config.toml
model = "masked spectrogram model"
dataset = "struck, bounced, scraped and rolled objects made by modal synthesis"
train_examples = 78125
n_mels = 64
hop_length = 160
input = "log_mel"
win_length = 400
method = "simmim"
mask_ratio = 0.6
loss = "l1"
arch = "vit"
norm = "layernorm"
norm_position = "pre"
hidden_act = "swiglu"
mlp_ratio = 2.67
head_dim = 48
fused_qkv = true
bias = "all"
qk_norm = false
parallel_block = false
inner_norm = false
drop_path = 0.1
patch_size = [8, 8]
conv_stem = false
layers = 16
width = 256
positions = "learned"
init = "kaiming_normal"
residual_init = "zero_last"
optimizer = "adamw"
learning_rate = 0.00074
beta1 = 0.95
beta2 = 0.999
eps = 1e-10
max_grad_norm = 1.0
magnitude_pruning = 0.3
max_steps = 6900
batch_size = 64
epochs = 5.7
lr_schedule = "wsd_sqrt"
decay_fraction = 0.3
final_lr_fraction = 0
warmup_steps = 1380
weight_decay = 0.4
Rows from block 8 of a small masked spectrogram model, named by matrix and row number. Rows with one number belong to one neuron. Each number is 200 + 30 x the weight over its row's rms, rounded and kept within 0 to 999. All counts start at 0.
After each neuron's rows are labels from the 100 clips, of 14976, where the neuron reaches its largest size: "responds to" is what is common among them. Only what is clearly more common there than usual is listed. The data: struck, bounced, scraped and rolled objects made by modal synthesis.
# gate: MLP gate (model.blocks.8.mlp.gate.weight, 672x256), inputs 0-127
# fc1: MLP up (model.blocks.8.mlp.fc1.weight, 672x256), inputs 0-127
# fc2: MLP down (model.blocks.8.mlp.fc2.weight, 256x672, transposed), outputs 0-127

gate.108,215,234,222,196,200,200,200,237,228,200,247,200,163,200,249,200,262,246,188,238,244,200,221,212,191,215,200,253,204,200,139,234,123,229,165,200,200,200,134,245,200,200,172,142,203,240,192,200,226,163,242,200,200,200,233,235,134,205,200,275,200,232,134,135,200,175,221,248,155,200,200,174,204,200,200,200,151,169,201,141,243,200,200,198,185,261,207,200,200,200,200,200,200,253,218,170,182,200,200,200,170,200,176,202,172,182,221,200,204,161,222,145,200,200,174,190,200,243,224,200,197,193,173,157,200,209,159,179
fc1.108,200,210,166,200,166,248,175,198,200,216,279,235,181,207,222,214,174,183,200,226,180,247,244,194,260,172,126,228,210,200,200,197,144,165,195,200,234,197,200,221,200,200,200,200,200,211,165,229,174,159,219,179,200,135,200,191,147,200,178,214,200,243,200,200,206,200,200,200,202,256,200,200,247,220,200,172,254,207,162,180,241,200,188,238,174,212,169,200,289,149,248,200,196,200,245,216,200,195,163,200,217,226,161,216,146,227,270,200,174,200,196,200,165,286,200,235,219,264,212,196,258,174,200,165,223,253,180,200
fc2.108,140,158,200,205,209,169,200,190,163,201,200,192,209,179,190,166,176,200,230,195,163,222,235,200,89,213,243,229,175,200,200,223,247,219,216,178,210,167,177,208,214,221,197,200,264,235,200,163,162,200,257,220,195,197,222,163,253,237,263,170,205,174,200,246,173,200,226,187,217,186,235,220,174,200,200,217,200,227,240,201,197,168,221,200,217,142,200,176,147,230,186,243,188,207,214,123,194,184,200,224,227,243,200,200,194,170,200,195,128,227,209,225,201,170,193,231,203,201,152,231,209,200,162,222,167,211,191,200
responds to: wood-like damping

gate.410,243,200,200,176,150,265,200,200,238,117,185,174,200,194,200,243,244,200,195,174,219,157,200,152,131,200,159,178,200,157,189,200,226,237,200,210,190,274,216,232,200,200,214,177,200,223,206,189,227,217,200,151,200,251,200,282,200,200,105,200,234,247,200,229,200,310,209,200,175,200,200,200,200,200,159,183,232,227,147,237,200,200,200,200,204,202,235,200,220,200,291,200,234,163,200,145,194,225,191,240,200,214,200,200,200,167,185,200,215,133,200,175,144,238,222,200,229,200,174,182,214,200,184,143,200,200,179,200
fc1.410,210,164,200,193,190,187,200,200,185,178,156,200,210,186,225,200,232,200,215,200,212,254,147,143,163,217,229,194,200,166,200,165,221,200,242,200,187,200,227,240,192,200,217,179,200,174,225,181,200,250,200,200,173,200,244,161,173,222,243,179,222,200,236,198,244,182,157,238,188,237,283,186,261,200,208,274,217,220,234,196,200,180,180,200,200,200,202,178,264,159,234,238,217,184,233,200,200,161,200,171,281,200,222,177,200,200,198,200,218,256,238,200,98,200,273,172,200,177,183,200,255,213,207,239,258,228,200,199
fc2.410,179,219,209,203,200,154,231,190,177,223,200,206,222,159,133,165,245,278,180,188,199,223,269,224,200,241,277,163,193,238,153,166,187,189,236,200,232,216,180,169,200,163,163,242,220,200,120,232,205,188,213,200,199,161,155,194,200,192,143,200,200,200,200,200,200,200,237,237,162,200,173,169,157,203,200,221,150,200,234,200,200,214,251,200,216,187,259,200,149,242,206,290,133,200,200,200,200,206,169,229,174,221,246,158,200,200,187,230,239,200,200,154,274,254,223,217,235,200,185,211,193,195,212,200,155,185,200,183
responds to: reverberation; text has "room"; text has "reverberant"; rumble

gate.147,200,200,200,190,200,187,165,159,200,213,200,193,200,200,236,199,200,207,200,216,200,218,135,200,143,190,193,194,200,138,200,163,200,213,200,265,176,212,183,192,200,200,200,155,245,230,206,200,200,200,170,200,200,167,197,151,161,200,175,200,206,258,184,185,261,200,200,251,122,269,200,200,145,238,215,200,212,200,200,173,200,192,203,124,200,200,208,220,198,200,170,235,193,188,200,272,212,242,234,165,182,200,219,222,183,200,211,169,136,200,222,206,244,164,227,200,200,222,269,239,235,174,235,189,200,219,121,200
fc1.147,186,200,238,157,200,200,200,200,246,207,157,200,244,200,180,254,183,158,220,200,107,189,200,198,216,151,215,234,192,194,200,200,182,116,200,200,167,237,180,198,246,295,217,200,200,178,200,210,229,250,242,230,142,229,247,234,200,200,200,171,205,154,134,200,200,200,240,236,185,130,200,167,200,200,216,200,160,228,244,200,200,207,210,175,165,200,266,180,200,146,200,197,132,227,174,200,164,261,211,250,257,139,200,200,197,191,200,161,225,148,175,201,216,168,200,225,216,200,200,200,130,191,200,200,210,200,200,172
fc2.147,238,165,233,200,209,200,200,200,200,200,214,200,200,194,200,227,137,200,200,227,159,184,200,200,200,203,251,200,141,200,212,200,200,200,165,215,200,283,160,177,200,200,200,168,160,200,200,240,218,191,241,173,200,233,250,200,174,209,171,200,200,206,148,188,215,175,216,200,156,200,200,200,171,200,175,150,168,177,200,236,200,200,276,200,80,200,173,222,245,173,227,200,200,205,200,235,200,314,200,163,248,100,200,191,200,200,200,190,200,200,242,191,200,200,212,200,200,200,185,200,200,204,163,177,200,200,214,200
responds to: white noise; action: repeated hits

gate.512,200,178,201,210,241,207,200,171,188,200,244,197,218,281,200,182,185,164,204,200,200,166,219,203,215,238,232,176,200,237,200,218,222,175,169,173,159,248,158,200,200,220,166,167,200,189,244,221,259,200,200,200,231,218,200,158,209,210,234,222,200,264,238,200,211,145,188,200,140,200,212,197,186,200,200,132,200,143,144,198,232,200,220,200,200,171,200,175,202,200,246,200,200,200,277,160,151,253,167,251,185,200,186,169,200,205,266,200,159,200,200,200,169,200,235,236,200,128,200,248,214,182,248,249,216,200,251,200
fc1.512,227,190,234,175,207,241,178,186,200,200,217,153,137,200,174,165,177,179,173,173,200,200,200,200,166,268,238,200,200,220,213,227,207,200,200,200,233,134,215,200,143,209,199,171,264,200,200,178,216,176,175,225,250,242,200,152,200,154,183,222,220,221,200,209,145,200,148,140,249,192,277,200,228,254,200,158,185,203,200,213,185,171,213,162,200,200,224,228,180,188,200,230,211,200,200,156,225,235,200,186,204,247,200,162,165,235,211,175,140,262,223,200,200,200,220,238,200,113,209,200,200,175,200,181,207,200,200,277
fc2.512,231,220,212,200,209,175,223,113,200,203,256,200,225,232,251,252,158,188,219,204,200,177,200,175,200,225,151,183,191,172,200,246,200,200,166,221,200,190,185,182,241,107,200,225,245,223,180,219,131,200,200,209,164,200,202,214,178,138,244,211,195,189,227,213,178,163,92,211,202,202,201,200,203,156,200,200,170,161,191,200,262,165,164,192,171,200,124,221,218,200,159,199,203,188,215,185,269,131,222,215,265,239,194,231,254,200,163,203,223,167,200,199,200,185,166,218,228,200,191,173,207,183,151,200,160,200,245,233
responds to: repeated hits

gate.382,228,240,200,176,225,255,251,223,237,200,200,200,200,200,200,181,200,200,173,178,219,251,274,236,213,271,145,252,180,174,223,200,210,181,200,191,200,264,200,224,178,156,200,116,194,179,200,228,184,250,229,200,205,200,230,226,254,226,171,225,200,233,202,240,189,204,200,200,219,212,238,176,175,200,168,200,200,218,147,212,187,200,167,146,200,229,221,187,152,184,228,200,228,184,235,188,200,224,185,147,246,193,191,170,304,174,220,211,200,229,174,143,170,200,197,267,163,256,226,200,153,248,200,170,197,200,203,139
fc1.382,227,200,200,200,200,200,214,168,200,179,193,240,200,166,200,235,207,175,196,267,191,213,233,200,253,200,200,196,200,139,226,226,153,211,200,223,200,200,179,171,200,200,207,200,130,144,200,200,190,240,227,173,225,207,256,260,200,163,200,200,183,287,180,200,186,209,200,186,200,200,231,167,223,200,195,200,206,184,200,200,152,165,200,242,172,177,192,154,117,200,200,180,200,173,200,163,201,259,166,204,218,158,140,215,200,245,155,161,170,219,186,180,224,140,200,228,200,200,210,161,222,205,180,193,274,210,243,210
fc2.382,172,200,188,183,207,209,197,211,205,206,200,175,159,142,200,200,188,186,237,186,132,158,204,200,200,200,182,247,230,203,217,190,210,167,196,216,231,213,157,251,197,259,249,204,173,206,240,240,219,200,244,225,139,177,208,207,200,214,171,200,145,164,200,231,205,163,200,170,200,224,189,223,206,236,200,199,203,231,200,205,200,145,200,264,227,178,277,144,224,154,200,200,205,199,200,197,100,191,200,229,228,140,200,200,155,221,177,218,224,200,217,147,143,209,230,178,150,200,212,188,238,200,200,200,246,194,181,168
responds to: repeated hits

gate.477,249,204,183,173,200,151,239,151,204,178,200,203,200,220,206,200,200,238,187,200,209,200,159,200,145,200,246,242,131,210,240,232,200,154,192,186,234,200,182,200,165,200,187,148,200,212,182,187,264,289,200,200,200,189,258,200,200,188,190,209,246,241,178,200,173,186,200,200,214,149,174,200,114,125,176,224,200,205,196,198,200,193,180,200,200,130,230,200,200,200,183,200,195,200,264,229,200,200,215,200,200,212,200,156,200,171,199,128,236,200,214,200,197,218,200,200,141,196,220,221,200,178,119,200,155,155,200,184
fc1.477,228,200,200,200,148,188,199,200,255,216,219,195,150,148,149,200,228,119,200,200,153,267,231,200,200,200,243,182,244,177,287,190,174,266,142,184,153,200,200,169,200,200,197,216,200,240,201,193,193,178,200,195,200,226,175,200,250,200,200,165,200,223,200,165,200,221,200,200,188,172,200,140,200,213,193,200,227,243,186,200,241,177,200,225,270,200,178,200,227,164,247,200,244,180,200,223,172,223,194,158,200,200,198,200,257,217,217,181,200,206,200,161,186,200,147,200,200,212,200,200,166,200,200,177,200,231,200,135
fc2.477,201,190,273,239,201,200,220,239,207,191,180,200,200,203,181,200,202,200,183,196,185,266,200,171,192,241,210,200,235,273,222,230,200,206,217,148,169,202,200,200,202,175,212,186,200,191,135,200,260,200,183,193,228,221,200,251,200,200,207,177,224,193,136,182,154,216,217,220,200,200,119,172,200,200,200,247,189,228,271,217,256,200,193,200,257,200,188,218,262,256,200,200,197,200,156,203,193,200,179,188,200,200,219,200,255,181,160,200,229,180,176,167,173,200,200,200,212,225,200,255,174,236,200,200,242,170,204,164
responds to: repeated hits

gate.340,167,171,193,118,200,172,200,200,200,159,184,200,132,281,196,182,213,171,200,199,288,180,200,200,200,200,283,200,212,194,227,180,196,164,179,200,200,226,174,200,200,213,225,200,246,214,200,202,167,250,253,200,227,191,223,197,200,259,259,227,159,202,200,200,222,200,200,220,200,157,207,171,214,200,200,192,163,200,212,172,200,249,265,220,163,222,200,200,159,200,184,171,254,189,228,258,200,154,245,240,176,252,207,200,162,200,224,176,237,200,109,200,200,162,200,208,200,200,187,200,202,200,174,152,200,158,142,200
fc1.340,220,160,200,200,217,271,243,219,200,242,225,144,200,183,200,185,201,258,206,236,107,175,270,200,239,211,200,231,146,235,224,141,239,186,228,200,261,186,221,221,200,218,220,274,192,209,186,200,167,200,200,200,200,147,194,200,200,180,188,165,232,215,200,183,185,200,124,200,275,182,212,229,193,250,227,200,200,200,183,237,200,200,200,200,179,202,139,257,106,200,251,209,133,200,166,196,184,200,188,137,222,187,254,230,186,239,194,200,200,205,200,200,188,176,230,237,200,227,200,200,215,284,223,262,200,212,200,200
fc2.340,178,169,200,216,265,191,258,261,196,200,208,142,213,213,231,207,145,232,206,200,196,172,200,199,200,227,200,224,161,221,189,225,200,188,152,260,255,173,200,218,200,214,196,171,293,238,219,200,200,169,200,200,189,183,197,200,200,241,193,186,227,200,242,210,172,200,240,194,223,198,218,227,168,134,200,242,197,200,177,181,200,145,200,200,178,200,222,203,200,277,136,140,218,227,281,200,219,188,230,217,181,170,163,202,255,200,230,224,199,242,204,214,262,174,200,252,125,200,146,238,208,227,136,221,158,200,156,194
responds to: wood-like damping; membrane

gate.626,220,200,231,183,175,207,176,163,145,200,232,239,200,200,172,150,202,177,200,208,234,200,148,200,219,200,244,200,190,200,200,152,282,200,153,210,203,200,200,156,147,187,186,247,200,200,203,200,201,171,225,211,200,201,167,231,178,220,247,183,187,165,200,208,243,172,216,167,296,225,167,213,171,176,180,177,250,208,200,214,200,169,197,186,168,200,152,144,160,197,140,226,260,178,222,200,217,245,219,162,149,178,223,142,200,200,249,245,235,200,200,203,200,188,190,200,231,228,131,173,200,220,149,212,185,199,181,250
fc1.626,148,240,227,188,163,200,224,183,173,173,184,165,218,222,173,196,250,183,164,200,206,200,219,200,186,177,241,200,200,200,226,219,175,166,207,233,239,163,200,177,176,191,153,163,210,200,172,165,200,200,220,169,183,229,200,200,200,241,200,213,200,193,233,200,200,231,229,171,134,223,239,200,188,175,175,228,188,250,197,200,213,261,186,216,213,171,183,226,200,256,159,180,185,235,193,200,200,139,245,207,261,200,200,187,203,225,200,168,200,176,117,145,226,254,150,194,200,200,191,179,199,200,210,142,200,166,168,233
fc2.626,200,200,218,189,195,144,200,231,206,200,200,215,232,200,200,200,183,172,200,200,200,250,200,223,221,243,200,174,216,214,167,226,200,252,200,175,200,231,187,224,200,200,185,200,194,131,244,166,206,160,262,200,202,191,234,200,219,198,264,249,200,197,229,218,187,200,187,163,200,175,215,200,248,217,135,216,238,200,200,202,229,188,200,200,179,157,200,185,200,200,200,265,161,200,175,177,223,166,227,251,200,200,282,200,200,200,200,204,162,200,200,212,177,171,200,200,247,188,200,242,200,210,222,200,163,200,251,177
responds to: reverberation; mains hum

gate.435,208,200,200,200,206,197,220,172,200,200,243,154,151,200,257,200,170,200,244,187,200,126,200,200,221,249,214,183,165,200,200,160,223,200,200,257,218,263,182,188,235,200,193,167,200,187,174,279,165,200,263,170,200,215,245,228,150,178,200,215,250,200,200,200,259,142,167,199,200,200,166,150,178,174,182,189,232,213,185,156,200,200,200,200,150,242,194,149,217,175,200,200,200,200,230,255,220,270,200,200,200,183,218,200,146,145,200,200,200,182,179,196,242,165,164,200,136,223,200,192,200,200,220,200,199,219,213,200
fc1.435,218,200,200,219,200,261,200,200,201,225,187,204,183,200,264,224,182,200,200,252,197,200,281,200,220,196,201,200,188,241,200,184,200,241,147,201,200,200,200,216,178,200,200,234,224,172,189,219,190,126,219,149,250,164,156,200,142,217,189,200,200,165,224,156,201,200,200,200,235,231,200,194,229,212,200,174,186,190,93,164,187,133,200,193,205,200,158,200,200,159,231,194,208,185,200,179,242,200,254,193,195,200,146,186,200,200,200,218,224,205,179,198,248,156,228,283,143,200,200,247,249,200,211,237,245,176,210,227
fc2.435,186,222,245,209,153,142,151,200,262,200,187,227,187,235,127,185,225,212,195,208,232,212,178,229,200,217,230,220,222,215,200,189,183,197,252,163,152,192,195,222,197,200,200,244,167,176,200,171,221,200,170,253,200,210,199,237,238,189,174,193,153,183,207,240,180,235,211,217,281,184,180,177,196,221,258,183,151,212,187,212,206,182,163,258,255,144,228,189,200,218,192,200,147,187,176,164,219,157,228,200,233,189,225,189,229,261,152,226,213,218,197,216,162,200,219,188,220,218,229,172,191,202,193,211,209,209,232,162
responds to: white noise; pink noise

gate.222,200,200,246,200,200,221,229,210,249,150,217,178,164,266,207,208,200,200,180,194,230,265,200,200,179,200,200,180,219,200,218,215,246,200,208,244,248,226,200,236,200,184,182,141,188,254,165,200,172,171,200,200,200,132,188,214,179,200,200,262,209,229,257,200,200,236,229,257,200,169,235,226,218,218,170,259,191,133,216,166,205,232,226,200,216,200,200,231,255,289,234,233,200,226,212,200,219,166,200,201,200,271,200,200,247,200,262,232,182,177,154,108,198,200,160,200,230,253,200,183,201,193,200,200,171,158,139,200
fc1.222,230,164,200,221,167,200,229,192,198,270,168,166,200,236,166,206,168,216,200,197,200,200,200,200,262,228,205,260,254,112,214,244,232,154,263,203,200,200,200,246,205,217,200,178,204,200,188,200,168,256,251,267,164,220,207,178,192,200,168,221,200,208,173,260,196,193,227,232,187,200,228,190,181,200,256,200,200,200,142,209,148,207,238,200,200,200,241,249,200,200,214,200,199,200,200,200,166,242,200,200,195,172,200,200,168,218,200,156,200,218,227,155,185,227,240,232,200,230,267,200,170,200,200,210,199,149,200,200
fc2.222,179,230,184,194,200,200,200,203,200,200,265,215,248,125,176,237,208,198,200,185,183,245,227,221,188,199,224,247,186,200,268,232,195,248,200,200,215,207,239,177,219,200,195,200,249,250,161,200,217,209,200,200,189,200,272,213,231,223,178,177,200,237,200,102,212,201,200,277,212,174,149,200,180,123,200,200,219,162,232,227,193,200,165,245,208,200,123,200,230,252,188,207,227,200,200,200,232,185,145,205,200,182,170,267,214,156,200,226,172,200,200,173,208,188,208,200,201,162,207,234,178,200,200,181,200,184,200,192
responds to: repeated hits

gate.299,179,254,202,200,200,180,226,200,208,149,226,185,174,212,176,200,241,242,172,113,200,195,238,182,204,165,200,260,226,223,200,200,202,200,200,200,164,197,200,200,205,247,220,171,200,200,200,250,200,200,173,206,184,261,229,246,169,258,250,172,200,200,200,145,189,200,200,172,141,178,233,205,185,186,165,201,200,164,159,184,170,200,182,164,159,188,200,200,226,203,221,200,251,196,204,259,192,200,238,198,200,214,241,200,200,200,200,177,200,239,200,200,244,200,200,200,166,200,200,179,245,172,199,151,207,200,150,271
fc1.299,257,227,160,200,200,202,200,211,164,190,200,138,200,200,203,260,200,231,276,255,194,200,203,252,200,200,200,156,200,182,200,189,200,200,158,207,200,200,207,200,201,200,218,177,241,196,134,179,240,185,236,218,199,164,200,200,225,181,200,253,200,222,229,261,211,252,200,200,149,272,200,191,192,200,198,200,200,200,184,131,200,212,236,200,200,200,152,200,176,200,200,200,200,212,179,239,162,200,129,200,200,220,200,145,222,204,200,200,200,146,200,200,200,179,200,120,200,200,192,208,194,200,218,200,166,169,202,175
fc2.299,166,200,243,203,200,200,200,200,141,200,200,137,200,200,200,174,270,200,197,200,204,90,314,200,200,200,200,196,211,200,169,200,226,301,200,200,243,200,200,195,213,143,164,208,250,200,194,185,161,200,200,217,209,200,201,221,157,200,219,200,215,200,200,179,194,133,213,200,183,251,200,200,200,200,141,200,200,179,200,181,200,200,169,181,240,196,304,200,183,200,200,266,200,200,200,245,203,196,200,190,138,252,225,208,200,171,200,200,224,202,149,200,248,190,200,212,200,200,173,241,200,239,200,222,176,200,87,200
responds to: wood-like damping

gate.599,200,200,200,200,171,200,184,200,188,244,190,169,200,200,262,200,230,200,215,247,200,160,284,256,200,183,236,176,173,223,230,197,200,184,200,274,163,200,210,200,200,207,187,200,206,237,177,200,180,178,200,178,168,219,200,219,191,200,227,228,200,194,200,238,240,145,150,200,243,261,208,224,200,240,247,189,149,158,205,200,241,181,241,149,208,210,198,134,157,200,200,200,179,177,236,207,280,182,200,218,200,184,233,236,200,267,225,181,192,179,222,197,228,200,245,239,184,208,161,218,140,203,263,200,208,200,161,204
fc1.599,200,166,200,200,190,179,200,187,296,249,167,178,133,176,227,200,246,200,200,223,222,200,214,268,200,209,217,243,214,200,200,220,200,223,229,221,165,188,197,233,161,205,200,220,232,216,179,251,181,203,166,232,200,150,200,200,248,200,219,149,218,250,155,200,179,273,200,179,255,200,200,224,200,254,267,195,154,220,167,174,200,169,233,153,212,180,228,200,185,200,178,233,200,200,198,173,213,200,122,179,200,200,184,217,220,200,188,172,175,259,199,135,247,232,265,200,178,211,222,205,200,199,231,213,171,192,200,214
fc2.599,229,200,165,172,156,212,200,200,200,200,216,200,202,200,218,200,200,200,200,201,200,111,219,232,214,178,200,200,200,283,245,200,234,200,200,222,232,224,200,200,200,200,156,200,200,225,200,162,197,200,158,186,222,234,204,230,200,187,200,254,207,152,151,161,200,208,159,200,299,250,200,200,210,200,215,200,162,278,212,228,247,176,200,180,200,200,200,163,158,200,200,175,226,200,173,200,200,200,200,238,233,143,213,258,171,235,137,167,200,150,294,173,189,200,234,200,200,200,195,200,175,200,264,200,180,200,200,167
responds to: reverberation; text has "room"; text has "reverberant"; action: bouncing

gate.651,254,232,200,170,251,200,200,151,173,200,200,178,125,221,206,200,138,204,142,200,223,200,200,200,268,185,214,213,125,141,223,200,200,180,185,226,175,200,200,200,198,175,176,215,200,200,200,191,247,215,226,183,200,179,155,191,200,200,245,200,224,200,200,156,158,198,294,211,271,202,224,227,214,181,242,200,200,170,184,150,174,168,200,200,201,221,200,225,254,182,260,175,272,227,202,179,200,188,269,200,200,200,206,198,200,166,213,177,200,200,251,200,249,150,200,200,253,200,200,200,162,289,200,200,221,233,263,183
fc1.651,189,188,147,200,110,176,200,204,192,205,237,202,200,189,200,200,283,157,200,200,183,200,240,161,241,205,200,200,231,173,167,200,200,200,228,214,191,221,193,200,192,225,200,208,153,170,200,211,200,210,160,155,275,213,210,200,227,168,157,145,147,167,221,161,200,167,213,213,170,185,200,200,230,169,200,200,226,200,200,183,200,233,203,183,200,200,200,200,200,155,241,200,171,200,200,200,167,166,163,169,191,200,200,182,200,265,200,200,200,200,162,198,158,200,272,200,238,200,218,229,234,198,201,212,154,163,220,168
fc2.651,200,166,200,200,165,200,200,200,166,165,205,219,200,301,292,231,210,182,200,186,200,190,260,197,200,200,248,205,200,198,184,200,195,200,200,161,146,200,200,200,222,222,185,221,184,200,200,187,200,200,236,245,214,206,200,200,200,181,200,200,229,167,200,200,238,250,200,200,186,250,218,200,200,200,201,199,221,200,200,200,244,200,195,200,178,244,112,200,277,196,200,157,200,200,167,191,200,200,212,181,200,228,200,200,200,170,247,176,245,200,186,114,181,200,176,240,152,176,151,231,281,162,200,225,200,267,200,200
responds to: reverberation; mains hum

gate.405,220,200,183,187,277,177,200,136,200,217,227,200,178,258,238,195,260,239,188,184,200,215,148,274,154,200,219,200,209,200,157,222,177,163,213,150,240,226,242,200,184,260,235,157,162,200,240,244,200,180,163,207,200,194,233,210,245,238,200,234,200,200,191,187,224,200,200,153,239,200,212,195,172,212,215,216,192,200,208,200,148,193,152,200,216,200,231,197,168,128,148,200,187,246,184,200,200,228,200,200,152,246,176,182,157,181,229,177,222,197,191,170,240,182,156,200,161,217,209,287,276,198,159,200,175,181,200,244
fc1.405,212,132,200,200,266,175,245,232,248,155,200,255,268,173,203,192,172,153,199,242,167,251,158,200,174,200,229,208,163,159,200,200,170,231,191,200,216,200,200,163,243,183,179,147,278,200,205,185,238,185,249,178,188,221,200,192,200,194,200,200,182,200,252,141,218,173,247,216,171,200,127,224,200,211,187,218,200,189,228,200,165,226,159,200,248,200,200,229,200,205,160,200,219,235,218,178,221,222,179,183,141,233,200,188,200,200,180,196,181,174,251,222,220,243,200,219,174,235,200,200,249,205,168,153,202,165,247,226
fc2.405,132,170,200,206,235,152,225,252,200,200,200,231,266,180,134,185,222,222,200,208,200,238,200,209,212,153,200,200,184,200,201,185,200,223,201,217,172,192,228,180,143,192,200,281,254,273,199,183,200,124,200,178,200,200,124,177,195,221,200,236,203,200,214,200,200,229,194,212,181,160,200,266,206,200,200,207,222,217,157,263,203,278,301,200,234,194,125,200,159,239,161,234,201,217,200,200,200,200,153,200,167,200,200,192,205,160,156,222,200,258,203,200,173,183,200,156,204,135,200,188,200,200,182,204,200,178,177,158
responds to: white noise

gate.140,200,200,220,200,230,211,162,200,127,200,160,221,200,186,222,197,200,213,251,264,200,196,200,198,147,262,200,182,200,189,200,135,200,207,205,194,198,150,199,229,200,200,200,161,194,239,200,210,200,200,200,233,200,173,179,228,147,171,207,200,171,241,200,216,235,179,200,162,200,200,183,180,214,219,220,256,190,200,238,154,255,240,231,151,232,199,226,200,183,200,200,200,177,200,200,266,238,200,142,238,200,197,179,188,233,196,200,181,200,181,200,225,200,200,224,200,200,152,175,274,238,169,245,192,200,236,176,220
fc1.140,200,177,226,218,209,200,241,226,172,190,188,239,163,237,200,216,199,200,249,256,254,219,221,169,233,216,200,245,200,225,256,240,128,227,183,200,246,200,180,205,200,200,188,155,200,231,200,173,200,200,239,200,231,197,200,238,228,211,228,200,277,176,255,107,166,147,200,189,200,200,200,236,200,200,169,251,200,200,172,194,223,183,248,259,200,223,160,229,149,259,200,200,200,240,244,185,170,184,140,184,228,243,278,200,226,200,223,219,200,254,246,244,200,200,200,144,220,180,159,173,121,95,199,200,166,200,200,177
fc2.140,125,218,289,200,145,200,147,200,235,190,192,224,224,226,200,193,230,165,240,200,251,237,162,210,200,200,206,169,218,162,200,188,200,180,202,200,163,130,200,200,219,193,206,241,251,219,271,170,212,219,173,200,168,168,187,185,224,200,228,230,134,200,176,210,164,180,253,239,239,221,189,229,234,242,230,202,201,193,200,143,196,214,222,232,216,200,200,256,215,199,217,200,216,213,192,200,203,200,187,206,171,200,203,236,202,148,210,197,169,200,118,221,195,239,196,151,276,200,239,193,200,163,248,200,183,155,200,260
responds to: wood-like damping

gate.357,200,147,148,200,200,200,200,200,161,200,194,244,215,130,210,249,200,205,195,200,198,200,245,200,200,181,200,220,189,192,181,219,195,200,202,200,226,237,200,200,200,200,200,200,220,200,200,232,189,194,200,200,200,200,200,234,200,206,175,212,224,219,200,211,191,206,192,168,217,192,200,157,228,255,191,200,200,177,200,213,200,219,144,198,200,155,200,229,174,252,200,159,207,200,151,246,188,227,256,219,205,172,200,200,232,237,200,200,200,200,200,200,200,174,200,259,149,200,200,292,200,293,261,200,260,180,171,174
fc1.357,217,200,180,233,238,201,200,251,190,156,153,152,239,200,231,200,205,200,200,209,200,290,232,243,200,172,200,126,233,200,200,144,200,200,212,216,159,200,200,209,200,185,273,198,200,162,219,136,211,181,200,251,212,200,200,170,230,169,175,214,190,227,230,230,227,200,200,200,194,204,191,256,200,200,261,247,195,200,172,241,226,200,194,231,200,200,286,189,200,164,200,200,183,200,200,235,191,200,228,214,176,173,200,245,200,200,200,149,200,232,172,168,198,220,200,167,182,188,172,200,217,194,200,200,169,187,200,200
fc2.357,267,206,200,200,231,200,206,200,221,181,269,204,200,200,199,214,185,197,163,192,179,202,200,199,199,206,202,225,200,207,200,250,167,182,200,240,233,200,200,192,240,200,200,152,266,199,200,200,207,200,227,186,194,200,195,200,183,200,298,201,187,200,122,158,200,200,200,200,200,188,231,170,200,179,129,200,183,200,200,220,162,213,151,200,151,200,103,165,241,272,200,202,226,200,232,120,200,200,200,227,244,246,200,118,156,189,213,222,178,192,186,234,200,254,200,200,200,160,200,200,200,200,146,200,200,182,168,247
responds to: repeated hits

gate.28,189,200,200,171,227,212,183,200,200,200,222,216,147,209,157,242,214,180,215,200,200,153,296,200,245,200,182,259,178,142,250,249,200,160,225,200,234,200,177,185,184,200,200,118,155,148,131,232,231,233,200,200,200,200,200,200,246,210,200,200,200,200,200,159,224,200,200,214,200,151,238,200,163,200,200,136,171,227,268,190,198,230,200,200,200,243,200,231,200,155,180,200,214,200,168,200,142,203,193,149,200,232,156,175,109,269,200,169,146,187,245,208,146,234,206,200,200,179,200,200,182,199,195,172,200,200,200,200
fc1.28,180,200,200,173,200,200,241,200,258,149,203,200,194,194,260,200,178,168,249,200,200,200,160,204,147,200,222,167,200,200,200,130,200,200,200,212,235,177,150,237,200,200,200,198,200,200,274,183,229,215,233,200,210,224,195,237,226,200,189,185,251,173,166,168,242,200,200,219,206,200,249,200,200,141,200,244,216,143,169,200,200,200,200,200,142,200,200,140,172,200,208,200,194,200,254,220,200,151,200,200,140,178,229,214,236,145,200,209,246,200,200,224,200,179,200,227,200,154,200,229,200,200,200,172,200,221,200,225
fc2.28,241,200,273,188,200,159,180,184,222,200,239,187,227,253,200,236,186,204,172,200,172,219,180,200,170,184,200,187,181,220,232,200,209,193,186,200,200,200,200,199,174,148,223,128,165,200,233,219,220,192,158,200,211,200,200,200,205,181,253,243,249,199,192,146,184,164,231,225,247,174,272,229,188,231,137,203,173,208,200,200,192,200,173,200,200,235,134,184,236,246,200,245,246,182,223,200,223,177,229,177,216,245,179,153,210,204,200,214,194,177,165,250,218,209,170,200,262,210,198,200,150,139,141,205,116,168,131,275
responds to: repeated hits